Rows from block 3 of the audio encoder of a small encoder-decoder audio transcriber, named by matrix and row number. Rows with one number within an expert belong to one neuron, the router's apart. Each number is 500 + 40 x the weight over its row's rms, rounded and kept within 0 to 999. All counts start at 0. Numbers have three digits each.
Before each expert's rows are labels from the 100 clips, of 14976, where the router gives the expert most weight on average: "peak on" is the class under the peak; "strongest on" is what is common among them. Only what is clearly more common there than usual is listed. The data: babble in 24 made-up languages, each with its own sounds, syllables and stress or tones, from a formant synthesiser. In brackets: how many of the 100.
# router: slot weights (encoder.blocks.3.mlp.router.weight, 8x128), inputs 64-127
# gate: expert gate (encoder.blocks.3.mlp.gate, 8x128x128), inputs 64-127
# up: expert up (encoder.blocks.3.mlp.up, 8x128x128), inputs 64-127
# down: expert down (encoder.blocks.3.mlp.down, 8x128x128, transposed), outputs 64-127

# expert 1
peak on: silence (98)
strongest on: prosody: stress on first syllables (88); /ts/ (74); /ɑ̃/ (72); /h/ (62)
router.1:442500519525456424448463513535501476530517494409470502545511464565530523478437473506579468426488467511508505543501408538516499543474506479461418553532493554548475450462406540475433497521536509
gate.0:527572468476597474478473455536472540491457544543525498515457478545471526484462432571502517505589502486463473451570436540494535513509491496525523538509485541525513421477514513510550509543505468
up.0:553586463476550494543439607521531485502479499547482516520507519503504558496481534486524498482492552569539494426472508531526392525499564539508510566548493513437553505515499501514544575472465530
down.0:451541463495538556470507540463530495496472558456472536461450495535533541424519532517505512455454552508523511532523494531513510540529444482580472507448482470508494484563501510505476459540489433
gate.1:486462441491518526565532442471461509508563495529529471484531455475456534451561428542512547434473543444476414473511578545465475551459500522485558436531503480434398500521505536467478561410483457
up.1:563515494484505462508503482480453514561494491487510449544473503478515541506441493511522548497536435549521484463459574514493550461467531563504490503465538475502504497535528482522656499456478471
down.1:543473524516535434572501503481491513491495490428523495555448572493488525462441442556513473446497407554573507474444491487548472508427495547555444506444507459464583463463493507465572466437553454
gate.2:530472561587535448528531473484509497437469426468504507591493488500515509476485548478469532486531453504529503491469560464483469529536479510503539498527468483467408478465568521482466479471528458
up.2:530534564518546451524509434511428571515472505456556533582513562500464541516459482492512497468470467510465464537502441499511472465472543472464488571408534539461475575444494409438554480497528500
down.2:439504529511483496513422490511521463555535447488491461462436508542458532469526559471517470490540520537417570609516511517539477484579405545477479486467497494516513473510546496543522504523530482
gate.3:490489498481463555474485525506513473415457497507494538456547534499498480461495516526478512503464566426540490532573474490505418529502479446481541500502523489469428517482464514491451515506485494
up.3:530524536496467496504452545521468524568501501498497466502459485518496523533482483518455474534543443523534526527437507555437558470480464486525433542486420526529554564452548530542587480499520486
down.3:512513526532524477545545492489508482495476490444557528521468531480467537424502403592485494494513434520500480446450503541506517511461512533510503497440531513429542532457492577455533507492504529
gate.4:497470487566496530472512489475487450452427466551543458509546533512491485466488482526494539465438489504543484539445516476468518500612486513468506486482565487435479429548446523451462589472522494
up.4:485517452516487488473503539537515545525552514466494604507535473496449495489525541519531445496457597455476493461548429510519471546445518466522490534464443508562495499490518473542521463489454506
down.4:509471462461502519463548399470488446456484552542493461468535536553532421492502534492497523464507534515486423508517460549480498448503540444466569444529523458478467550535443484494466537538522490
gate.5:500476519627457515519528467542505566538518502473533516527509414513512576483465475536460514567507543521448471483466466564545510543523505511516526518471521506546470619497465517512607444549496463
up.5:419478478494555483459491530568434450489494505445433497536519583515445499480483513461511512497536564475482446491568526472573495475502495497496507486460482568476514504476562455541350478452456505
down.5:504494570467520508513545568480470527505587507537485508517474473450469459468548554569448491475558464551504511512511601503437555585480462547534520549491535509546399551548472499507489469522519478
gate.6:515441415498517533527519439452537458479476503520557481503489542468470494452505465548534577450438508468478423513520529508514497486506555508511604451474475458543454521534441447461523563505482499
up.6:605470556526490455490530512481469479463534498481528516575544475525546483486534538486572529478536488515527465502497483477494567472562553574526455481471546506418509485573433519474521513474546449
down.6:547523518495487503524440556550508508515531490435420504532503490486476516542492559453572508498467464539533559485526473415499504489521503562526438491392483511487550494473499479515506482448467500
gate.7:545495556508478464524495454492461416415522475451522505469508515536406489540466471485485441462534475532515527450516539467500508517539492476490501513495467494537435507535450512478477457560583495
up.7:503470554561558544456497494517449487436473500506598457562534539491478435535488464484500474496473453462507529456523557441498447435389514529482517427491520523485488448475500422495514502492564551
down.7:507477529535535522557447463490406490451464512495461449452488509578463503520484478528487504586512532520437581548546532546585512451570500547527529479494581553457493527538531499529551521526498448
gate.8:497523470586513528505501484446544497534432515489478398563464560544481516514451537482439427491532531529448480499500499395525484516604518510471522459467525494501428428525462488501460479554466464
up.8:523538548631523536476542490541451513545507482547564510511496565494480550493462515593478463493512508556519452470502567538476463487534514500530489465498512507486497501558479503521439474521478459
down.8:528470511451569489506523527475554516482523557532486485473530414456522481491530492498505479446416455506452429507487520439471434441460542508479521471436525545560501480520522468483463450503489485
gate.9:530513523520524487583478512525463495523512439501530447571483476540527511540511462484566514399487462548466516517512405548554572524519495561476439443498603518565481561496469511513500491387423478
up.9:525526439505533489438527535496495538560542538463431529528438481506524654551588457576503562519506471499446436559462452461523529472526493444500548451450500471562522554514503463529516467536446471
down.9:546481424468476524475570441548503539472531533431514471455439557445507524511383488487590524498530488542469469452459522414519539390447538485478515503525603466554491491503480425505514508434575523
gate.10:526473534405508488490466504511550460439438477502498474486446514499583462463507553549538532466546487473516524523526519466510435534537479479467487530524463526463504425502438463513438518430581512
up.10:452553502578516556508502537554572534559545535481433506454515430488485541506525491484479497529532474456488535515452488500509577475506480511539509529587462498527452464485520544487488459513489583
down.10:499479502527516515493516474514477471456490525426542520492545556565497455480468470527441475506535513504495445428519517546481481421494497453516547469498526470438509563509493578465507527524484546
gate.11:529463544473490521494473480478564475466475488570518534440555459430454571470495525550411499579615472479512524515556477441493438535526530501523554473538474550480527487499557458452491448445491522
up.11:475489437547513555475527490527553524467572477471464384529478582480469542534525464509577516400567527504486508515511525502533558482489438513523491455589469559523471500533501507434534499391465479
down.11:543528564504521561452549568515484478558436452492560493482485476524429478480550451537559495517502498473424484506519504451486515477416522457467520519452506460495557483476480454471549501506472421
gate.12:455514436361504481535514498508523521454496560494547549483519530503516566444469422480520490503455469495474530468491411552459512438461484469489498548520413484499510540473468491466553494592430580
up.12:412475484563471465482502556484434498474507477531469510507570480429525563436535466602537544533442456499434577482513496457561445562485534544447543500497527534469502475458471512502576464549515567
down.12:476515506553439486532496489476487521436412496541523525461513526530544467518492497443507530440534471475557614533562527508542525545506546559536495470484532481479483567526532506477454432479471480
gate.13:470483401471492494536521465465497493537468455467424545468518428512513506493495459527526494430503569459523532439557545502500459551437503537485535498509523505464466541434532427524484488549519498
up.13:581490515507485486463492543445504515469449453502461528516557442512526506479478498514544485432529487457525543513513603479495415515440559494465519507459501499456473497531474482473465511467492437
down.13:507538523554502550457467486553552409471461473532482512520440445452467454493525455445540530454514484438445534504447514458486493479477500527542507426430483480558512519571514522537487476464470518
gate.14:498454490477476535489503510504489474376479502527516517475505562508478461455487514550450517470500523453537463543533516525471414505578470450487562487478502513457503509536444514477490511493553480
up.14:495459467458508521528582467477488458405495491541480532480544533521501464412534496481522553463500546454507500519581482444497439547515535494474559477467593483451461468517445480464460529541519470
down.14:447483494500486520488456494530511528557515500539458509489491453478497512540528572476488490521499542432521593555519495451489486537519512527523458518515441500579449421491537457562459500535490471

# expert 2
peak on: /ɛ̃/ (26)
strongest on: /ɛ̃/ (78); /x/ (57); /b/ (51); /ɨ/ (37)
router.2:385553547460442538485528516496522580556546502492456458482405536525472498494559530521458382544540535489494475463463496523497513455460496490523458540534536573557452516475580483547521506460451506
gate.0:544519532533456464470491530530511447484440522511573489511508503515479543496537514575453496463474483516508543534460495536501535485526491508515497525468531501427485489491487569484552517500472587
up.0:540491492468531550501545473492530513511595497497401522444495464469474433515524497458560519516605546482483452488542513545493456541463530461498475514509470473560514591476529490508461485512506427
down.0:434503532529493536476498548481524547476431480559480493521470497566446507450489388537529461488458449498439468481450494507472583513496494483477484508482458508493546492397515558501514508497478488
gate.1:566465490489538512554542451472505447450481508490590529502508508475447540459490443572518570458458491459498413560520517543560513518486522504463566455498509485563431498518464523477545517503509533
up.1:444536509547488496477505521536434436493461489475490442543471491533539575501499477544488475522439460499525475475486504462516576464522487484456487482465582520499537399497497483514407515518468520
down.1:481529532530508537485424540495499562521512483406478504500430505524470554515494429514519435456439487449428507472528485523473513508522443537440486495447464543481467565441582508549541453459434490
gate.2:511524521553501466458483499517417439447386480500547524527493477486469495491484459573492492495434474502479508529505464559506498543473518565483490499460515497453503439474482552495523478528501586
up.2:496488458456510579544449452441541536540614521493443500446483506468450516504493523458583489525625565445480485496499488528537498498514532434489497550469504478569468513469514493539484533465521450
down.2:480532509550502483521483549472510506434462488529445477537505539560437482480504460571494516537509485466460430467460454485459493442466563482507553505485457511526519487433448539510561522480437524
gate.3:502473457476519524582536446478522435424497538562579494509537491443476489458520444552523540465459502496511470540528516520537519509541563512462551453446526480471446485547426478442540525514519537
up.3:484515458448516497516484513491496538581593488492477485518445535466486465489547476406494530464548489552439463518488543571523451535477503488478523488558479494556517583539555502548520479526505450
down.3:486470467556442555511592402520507451476494528542535516485563531497538493511497539555475500534493537517543481503495509539554496462443564407474500482541565479500513499598460512494506533474567517
gate.4:518458508513464467479505530505492499534428471457518461521449519529526581486505537486493484520467482511548495465469549460516569458574462504490506472412550486510504408509500491445480514526441483
up.4:566491504451519541499529477436488560499526527504495484521475513445481522463512531517487516519494521526526486503474578575439503539518466509447476455420534471490475500518496355502453486429529437
down.4:540511573503485481493428517528521542516453496428447535535495520517482535501522453510504476471486503471489530503546482559499501509538433548454445495435424515491481519449587460517582421487403503
gate.5:445505468536575500439497494491508603427478483483505506512508560489493456520430517418483460492466523567486503484474432503460464440458512480405495579575509460529495475509548516474507514540468569
up.5:505521468495507490498504511483467479484494508496525512526407544431613552478593496492448466510503445438524485539482560532493521419488494498526521543416547502529449550541458500480552541429439528
down.5:533556476537554475499436557470515434509501515557433475458578550493479487440529508553503463506516490408430499515528464519522526465555496485468500486496503415551470477507580573499514517478524432
gate.6:546437465491579524527579437467545428502426501542535535522536499473514512463515500538463540455432463495452440481565472529545522540532533518449525444498549487503458474504470478480491568497490504
up.6:452505514601474541469486511533548512469462546543466493516557526524473510508509518478501526520520478512414473481485390453557535501534514504519494499480582517457497522476405576493479454566491580
down.6:550542499490476467442429577517495570579495508501481515474519492519448507475538488450552458483535460522468517486516474476493533504529476556518491429487479496404531579443448518511520487495456550
gate.7:539457510445517467532482527521523507517457518496456519493435579537466535552473444486498478512561504537500492492467544496519536480499560449491543495425467492537462427526554452527468478543618497
up.7:455525506472507561540472510452473496439519524498472481510507533479534453539514484490538486539525543506556459536473540523526479497594503495490551458511421536626438458491590531579391479476508450
down.7:463532528522498530516544389534534442508500473433556482505507482416491543509483566500507496462475599499589508538479555535494527569528457446481512468484512495574437441510528446532504492485554461
gate.8:554458550489481471468516527483490559534474438501525556506361485497457526507430497564530524482490526495525490481506559496505546549531492547474468500390440533435560540462561544499553523536465512
up.8:399500508520448575523441568505502472484543499472510563529429510511497481546493556526534492507488571508488484498545525560446391470517577485496507460494529549479516533467499528438590467458408545
down.8:530471537500523568474455454506555433533472551568512562473491513469505503534491459479428501450502494472523505526495477546487495563505535523522499449462537481555471563469574530515499508507476547
gate.9:521463546421540525552538487453562443477484425505536442558430556458500531502471505442504517434537609454547540467524565500500516517522492449486479479388480492464471586516511402535456459528493441
up.9:521520457459487584540505519485452500482531541553501422486515499499500471472544466423546515457553563458394501506555525542483479515536530454512521519542502509535513566468492505496430436534528529
down.9:468467457520461555468539440530567477488490510528508403532537490422504488570516578504486516444504536513537482519536559558493465427536501474553454468543524513533509484510563507507484483450533452
gate.10:471454550398503505505545502401546487486455536493499465535425522513492479499545472515518482427486561454503491449533541552523462476473482477514480525459444506480426660486545504549488493468472451
up.10:445511476404491560517533472482504501500424526561504453495475616506462509466484463498497492531516567474465495515515471519481470487489551487470546514559446491571520571485494533512438477561516503
down.10:462479472468493533492558404469508471441495531513529496517531524442509508555470600525491481541550553501510495577505544528513493454466498466497510526544536512572447446533505485496496491546577494
gate.11:520429467546549532475518591448569576542541569420483542464527491513541530458543473484550515443481474456471505532503541593485446454475513564527467527476504555546398500535508573486511486454474528
up.11:505479501527550482507558527514442497556482565472489553458492488539486438513482453500414502433526474483501463563502466489510510473581497450486456510584470474448500500473553491504552494565553543
down.11:533537508539460529481463500531501509475520517473437562521445488558522574522583520545504540543561464563433427531528436546501465448502436486506496519487410448527523500528537430446513473513487539
gate.12:549516534447479509533504479493588508477446472489522432547430539507458570439509504545466569487502481506558476565564543631472490502572508510485521523465515532601516530514558490533523541494472507
up.12:511530534542502520429470464504558467502528511483437557482490476511524475455474511393445540514503494479512513561492440493501522569453473560496501528416540521468476515442452523449610511528539566
down.12:502512511485491519505511638591468471499498482451480588460554475525515425501522491448529493486484499525472466453550488557581485499544508556549470578479483471487557515455494512497540501465475530
gate.13:462497510501495517511464523541589484498559495521525550430551572518392410467482515453463498503521549487455504545525412512540450544432510464522504518524488537478496594490492548504517461526507571
up.13:464538555508442486464444536557531501499569508478525563457529559552415469528480531488463487515536556424482519508527425550532447533476478419530487560478459521504531541459525534533542450532478565
down.13:574490529491491514536496481543497550517552481369498537538430499454501572527498460526524429451459507468514539466488520490492476478491428521484467519449476495523483518491628460510567464496463478
gate.14:524461467505527530564552451473545480454559566504536531464529491482448486449532479510566556472516538480480429563547518518558455553500500534464559486491555483515456549522441485460541533471548522
up.14:551497517524491480468483511487525495482567555515518537442507510516476421506483527435545540528557490501495495554503466492539422510464491516532490492470482517425506598505444587475585454472537520
down.14:490502453482508438500488578458530469463482493568500434472502480535494436497508483446512574567553428527458456450493493485516541532525499514551561481480508482474510469483384563468519558499489538

# expert 4
peak on: /ç/ (48)
strongest on: /y/ (86); /ç/ (81); prosody: tones (79); /ɔɪ/ (70)
router.4:553510550556491501430476548493477581498611534487485410524535479529513522522461497454523517541517448492502524543462551433494534487493482519480492511549457554455528450456483545544483414525496527
gate.0:452473431456479469496525415497477441576438450493535392502485536422465502523477462522451454520478467576527482527384492512519522532543526519489520468478563476506477457489445533518502479544534563
up.0:577487514502529534444504465494520500506463462526413598469500531506495471480497502506617509499526461511498462476630482490486464493455473468501531497435490520511496537532525539512525555497501427
down.0:506533461520518512474482509466461545504504422536474530442494481530542481481541457474512509470538532543504520542476488505527505524553436452524494529542559471472423511506514521477494538479525481
gate.1:488546517449458467477455463505450453427472500474478529492555515545464524545476467460448458545459456492501525527425447418471576463554551515591507527517461524466506496446482422473497487517531452
up.1:517528505534530549513522513535420495488498467521500507468538492450454470543475553502568443507473492471502462541543424521539506405565490482510430488495487499417520415561455492485459457535472492
down.1:572548492533546519428465444469436462487476496488584448483562487467545493486482456580507506509521533526481524511482573547498469540542603542476465468532582509541491483406478528527486498509501452
gate.2:536441524530561483462514519501437522456549505504475562506474453563475526489504575551520506518549491490514495479440496469456503551565548526469499510487516487564578486500416510469414494551429376
up.2:431467521463511413579478486504512521544473537461461465458496489509528461502490567518570512518449462455528452442444511546476460506471562589548480546494547543459448527489528496491518489515487491
down.2:486526482543485517462467485467443485467439498470550456496530512536495554474521506444482384544526487513474561441517499463468492434535475553617509495467554503542523491482539522481451515559443556
gate.3:531527543580488445477503539510501511573587452429469488584569512500521501518461508444483526516497442517450493484452440447517533457498468557480462533483565488469519569494474532496562453498509487
up.3:450460472409530567550502466500525473444417536552454533406453502486467527460496450567526508462509556442514469510513566524503482520484510451489569464543410509524444459523510454509421528511480441
down.3:531542522496445463506420548474507463516576513505548488558529505495490470526490474412528571499524456567519461486476482496472512474560539544539482458411543468399539554509384577505474530516516516
gate.4:485514505589520558469500501500507481527441437572529494561533490484460473560463502542546425511522492505465523497515494477533468524582513487470538467594473502522425513503469523489507517483509512
up.4:474496510549493447447515489495586468523423464597523448488407493459511481481519512576553501421531572462566436459487495513522444546458447535534496514459533522547469431525488480522590518568499559
down.4:455453466436410417560489488479543480539481505555507513472414516477495452502468531493544516524468459461471498449489483451561503457593421500489505482465439444483467523475461539488547510484516500
gate.5:487538504473441501510492531489483499481549515589433476569493455426436468499505500534512477506530544416512533493443423508488518480560469529472490503442452361476490569501479502472463538480513488
up.5:518446535429484480527471488481489531485423585461462503464486517503513534515535531455503452497565487515529529409462481425494511509498487529485543489514470473534421441494562483471516503512553530
down.5:496521534406487474523545477455466537492561441547551504510499498494522449509499493435477484523504582502576495559476480446511555487528504466468552460542413518504519503498529513500573485478460454
gate.6:542502543639537438499510494519510460552538449502484555518549497550512496476491515528459495468530466490421490508494476466517493526522455573502456509481607539471542532516468554491573481511505544
up.6:492511460480488518512471445404520518510512568566525426482470503509509542464510496483519561564496526429481539500441514466476478502495546485475563492550435501575446473491566479550426462495502506
down.6:585520554556467500481468551477511446529553461517497473548466504467478459543534493463491494459536487494538545431529517482426533514591491572509494515439531499511520479527466531519536512490434467
gate.7:478492537537591516572517451487601552501534422400489517535559458516434457517597521449451490520508556455417558438501465455503546463524485526524570506500491618481423537490562469512516477543498496
up.7:477573487447554537478476531450441499466456526511561487540519490533463549520503474523463472454415486523497487438502418552456452417487498495513519472496583479470474433482524475543422470406549547
down.7:430446497555454449445484547515503532493522526460499523513423465525491467471518497518466542496448463454459465561523466489467497542457511517464501378444447586532490448477530504501473555402511501
gate.8:521499478503504574508548427454443480502478507533524469542520512518527502472537489558458517493488516520541454518532549571481505424640552453496524457457589469511451462550491480419521568498473495
up.8:492509530551495506516485495491467524570488471461481462531489499503545543569517479501477463539478431555499502532434527491528569435519492558502456481502566483508526485495512478501513516484471501
down.8:539511525526514452517518536503459425463495503480627510504502555503514469459489448479505496476507495547479439461474503540485479470512478528500529461436564483428568600474450558457554475494503542
gate.9:450479460522515578519502495417465475454497462561560498507526512522476477433473453564486546525491531488532441534538548559511485481588578475444568481517529507506474398578454498468516550463489433
up.9:451470496471508504533559504468507437437512499531551536445561530474465427425479515489481550487509562492532490520574485497474469484569564443442520490471485483524472506547441517513509514529537521
down.9:446507546491497495501473485529500569563499521485461507517506457492503529550470526520525470502499520467520593500521527459488482507471490490532460563511423502562443466487553439584480450491504467
gate.10:480503504508541519571527471514439554575502531485488511506449450448500552476559445525550521447421449485465456455475505509549543579390493581451479498528528486532465569497524450489558509471461479
up.10:442477494457509568563480516472549477421450576586506498456485520514472504412476478538528523456524567462484510507511526579508458527512551408485552468507406530522483442499519485506481494502545499
down.10:418480492501532583492542436517521572500461537495493541486512558548473556502483486592457443508503557473448561524515522504485487512420494447492522571576477515566476437493583450526484464497539458
gate.11:459446542404526561516488481487519517472512478530497532497464463489536503485543481533611509473524525395466515498621514509532503565440487481462537510593486459548450451512508409517461509489523455
up.11:471466439392481516549508537467516474384449502573492526485446548485492447456497480530559482487495571467524519473525486539460417511500506467504515490499405488489453454477465474571430489529509477
down.11:470483459443558551515493455483552530463458538545423538483480466469488497499519532546497414511450539428477517561508521550478515536472495475511526563553441506586395464507563445535449491498514500
gate.12:528462446456559527492545454444471427470468471582528455536497494490526496452513455544512512453492496504494459459541504472507472462512555521484545450495594491496482522556462476467453561534496505
up.12:441475443433517513480510518510475517417491509510516550485495468488472525498538513486546467517504531416495553482535482488520432594526480454447516531511490526511532492482506474501430445493499488
down.12:419507433483507493528497461503508554436437537543456503511468439518455472467504529465479533497457507495432467561502508438450547566513494444457510455581498498518399469522505469529449521501532442
gate.13:421487489422543580536492470524479547518514517553460486467421461460496575458554467549503468473487502443458477502499548497503488574448528535453507514525496519520449469497523400507484510473481453
up.13:533546503560468453450498539534482534582563453472465459505525564512536458541523540432512479471477405517450507508492429401477547474480447562525465509514535556481542483476542531533514468438465500
down.13:532494468508464465495472518493468456498514516517542463540537465477487469518507534437506612492531474506564477457503483510498524525537519526501487457455577480440537537493365511449512558493473519
gate.14:438500492553522543566539453483522513510480552479541456487517498496484532489497429526432521506486460541521529518384553577519514469497569530489467474430459505552528428489490497466605521528542508
up.14:602471494414491513468479537489474462546512479476484604521420544515505450516517500488563452472459556446490517466548438487520444532495469470496503485511472483487509576500542489559465503458463459
down.14:534487419482516514483504486478483428484505585540436491521509453504524446500507547451512535503497484502530399556534517530469487508556504511439477468481531493464456490544461477525477570529506456

# expert 5
peak on: silence (100)
strongest on: reverberation (69); white noise (33)
router.5:481568570489451493477518537507523580466512523484467469514585517562525518438448533509501479544580470507452528545500527504439535442514492459498526547546474506495532475434492538503435506517536532
gate.0:534496496435538523513541478481462441441447447476515462520528508474497448491516499556470509442471443530501501477472598473474549476530536557467509457526598527469540438511499506479488551509464437
up.0:536522520517465513468460527538551551488520531495460604450513466505454454491504531420500512547574570485471520506511448483522500531456434438539504518480444526486493464460474539548484429502548547
down.0:503503460496483483464493499479485517476520496607451493472559476514443444494498531438478582516541506511449479492499458526490519508483522467474547402546547496499494515489426524519478517590511528
gate.1:600457506442492606515474466470461527494515488425590509488433412550503512554486417473533563406512514548520527578546509504483518483496556551523507456481488544575521552585549542535482512480483481
up.1:497474505401455523496465563512410527551529490461522536494523424481490537515461467574468479496463493515484463508515479433478514486472492541414529515550426522446521457447428461489551480502519457
down.1:496488517497515483490446524537555511530447513478502470416532514566506501454509510534452455556508397475585519548461553470480473487496444492460467478460481496493533452473533479537479544516483455
gate.2:476572460574561467454469470448385503399548499483454519569470454487548515541550470570560551392525534547517475489525554553543549530418492522498522535461554538469493547520532495516500511499497470
up.2:480529494416484556537507482376504541502525439499484435510378536527572487446507497557496564494514496469549453548543430459467500508495503515462567513441502490531532603459504437505543510552445503
down.2:525506474492463527525498511539545559493420529513536509458470459510511573461450483525453535464448388511550513535504495504531521508541555487441498446518543475492474449490507530497550495533518518
gate.3:400441493401526493461511451444463564494464457525497448528526537482512446506487449530467505535455530468473507481486421485519592393472533475523454521493571508527436505490497506525541476503534501
up.3:449477511504511535469505469562516514481492467492507518557451540532475471531465449502555513512483564475479542442526464525540526587545471463534480497511491529541507467464462524538391563628475514
down.3:501413495508457517413536445416489557536564440482537415484534452499483476457508549478471474543533519451504523504504486460502490518483468550500539497534475547407529462494491488531479455497469509
gate.4:552498475484516523458413470410464484450480526534469482544561478563459523518527532525509520448521546496552508455466524496503436439482551500511507505529522531549508534567524371500414482569569448
up.4:508448514504469501500500491520450464466502420537505516450474551492463446529570416504438582488535511486486492527522465442452516524537403545481476525598531514511476515531523471463565529493462525
down.4:475534463529445412553496491500520428480495469486424446479536563458436548591483509496542458481486468482476544514503491518542520406523437489483580519513448507438481554495464520486525503471463485
gate.5:523455484423533539491490498487487533502493482541449488494489522484550534511519471509536485425524476430490478570559471434515444466555559454468548482505601446547472551513495394554451501470430463
up.5:609490506502531494465547466491489465522487514503566520588599532515508486463484503512494545439480432561495470455533461508500527464480550508525517497502546468484528538547452504468590489490496490
down.5:561477555511507469487476594459517500580536468445462514573449484472501545552504524482517476497499498509586604475538474468501514479504472512546424586440460500551503505489525484551527451472463495
gate.6:489507530490478519479501521614538564478516544445524480444374534541503471518453532488491513478565473481538442558453461524475588514469504512505538519464508481480486459492525539523523565488560572
up.6:421557481467513530452479466493516464501549527496517445475465483482537475542445507555525502502596471472495448544451501561520514525522518507422498488485517485520524487451537554554562510463496493
down.6:501502482460532602553458481495479418500506447446493501472483495519501502568497463465454437541494481482492565499493472531570478425447470546466499449460514482481490478500538558508506456554496472
gate.7:463490487518538532568515460494502530562491595493502519507424479444471592482478463494520520502510519481456463518470505472538475555363541526505503499459463494534472504492551530476536493536459512
up.7:507474498450510538506477501464468512440478514483555566486469491518477515475502455570466477455481590395533500559549553544464426535514496437486522501485423523507475486509518492507507488510497493
down.7:420484484487533571489511424481480492458463590567441513458530523524520498479496537503464494530521537454444527577523532491465440501513519429473504504567479517584411500526575423532427538523538430
gate.8:471439493472503527546485539520426512502540501510518478483466535521528460447479500494451485599620528448475470577498447540459569547452539431548535444508519471546487523521541486532498463523530514
up.8:477541513516456516470528521468460505529581463526394520446485468478510493560518571500485507527448487507460415399462529537555432463467514539504497453467498511492593549519526551510481454471523447
down.8:517555456442459538489503537540436450555473614550492524505486517487514482502470513538486513580558499514471518579493420478402534498576520506493545481497576535461529558543439474434480534538498532
gate.9:466493516594465482531501466501473573561595516500465497548509497538463525536514437424450473563497474508499488530424456558512529477531512537516463500471533517525551561528557467463616465486486503
up.9:499461517428532427489456514479558459480454495502563496467525489495542423484477512540523536520480529476507465471559477432488450546546482476471520465541467493415491436512483485488378502488565493
down.9:497504509543466445515502552525484465468481492424549514461532527543481408471486480504503504501508517518457462477462462595531509436492522494495551484460536519422490582511462513459501527502509524
gate.10:551482457526538512508541501468463504466498461510554391526515502508459511423475478590539498433420433561462479450540583431502525458560513563490522484529575496496511510548525444497496521454470447
up.10:482541451506473499481510519546549568491525547534469537438493488537474410547504514460505499570594539467497506517509450456539509533467524520537477524541397485470447511516461526537490491490546563
down.10:480510486495501524479468488562541525513497512587514524464596538582525444514516508459480552541487525506434464449474485466466524509502533465513520454565602503478538495497431518500482572546505504
gate.11:396515477500503528488497484451544560425497535531546515462473519495513514488503503487450540515516501557474533471503475543484520516476538538518503509455419544534465397510500500464550506484555515
up.11:619471513512514438477487545509448463563510433446518559591510437492491483486511519493571513471485496460485513514560472483556496473483515449476480532526510450470470590524534415547511486521442499
down.11:514506526529420459466466532488452462525532432523522500475486503535493426555493584462493562509462525535514432506519479533412515540483536508473412526432529486484488556467460492534528537493538475
gate.12:514438460490481528549548482513523466484484494509559521417517476493440444476530479537543527454471545489471483569570501553519464474520511464481538420491545433445440495591477451517411534459508500
up.12:488514426453500527526453506484511518457486461464541525488415483513478491504562509548526460496497580415499509501545515556517421525518440463489493508508443514532486455525573445528457482481473469
down.12:476436412452521523476543410471482476443449523552461519462527509530549487430500540478465550516494521514410441572525493518517475491502492452473588452581535469539460525551476473493443569555538468
gate.13:484424470460492498482527528467461479519510524484525483471494548459455475458481483553502466583467486435540536568472553460508528439521514507537498552455460530581494479536542538492598529506475525
up.13:454472540475523498490485494521467527502539536596500472476508617468508460499530490437549474541552531597529465455544389473497510490514470406524498515491547508558531537486456532507456498592499530
down.13:427467509428468469530506415531494474468487520560534561458525420460442537502476451434487470573515539543535442479501496498497542553499399543512486528546423516509474529449510450473552532485540521
gate.14:418526484553475524485487509508544528457533522506492592439489538540439463498505494496458495505477562457427524497511396515524460624475466504544467530453439519533499531504502513465523464492563538
up.14:562463540430554489544526478482456503549495451491491454557478457463565526502488484519556542441500447499515451527529583467494515418502537482469509454565546476494480543534481485493520564500421429
down.14:446525461519476504470454474516502450439487499606489481475529482542503456522496549417451529529483527537450472524530496529444509522508513427498558494488570482485535583554407579521466547551519543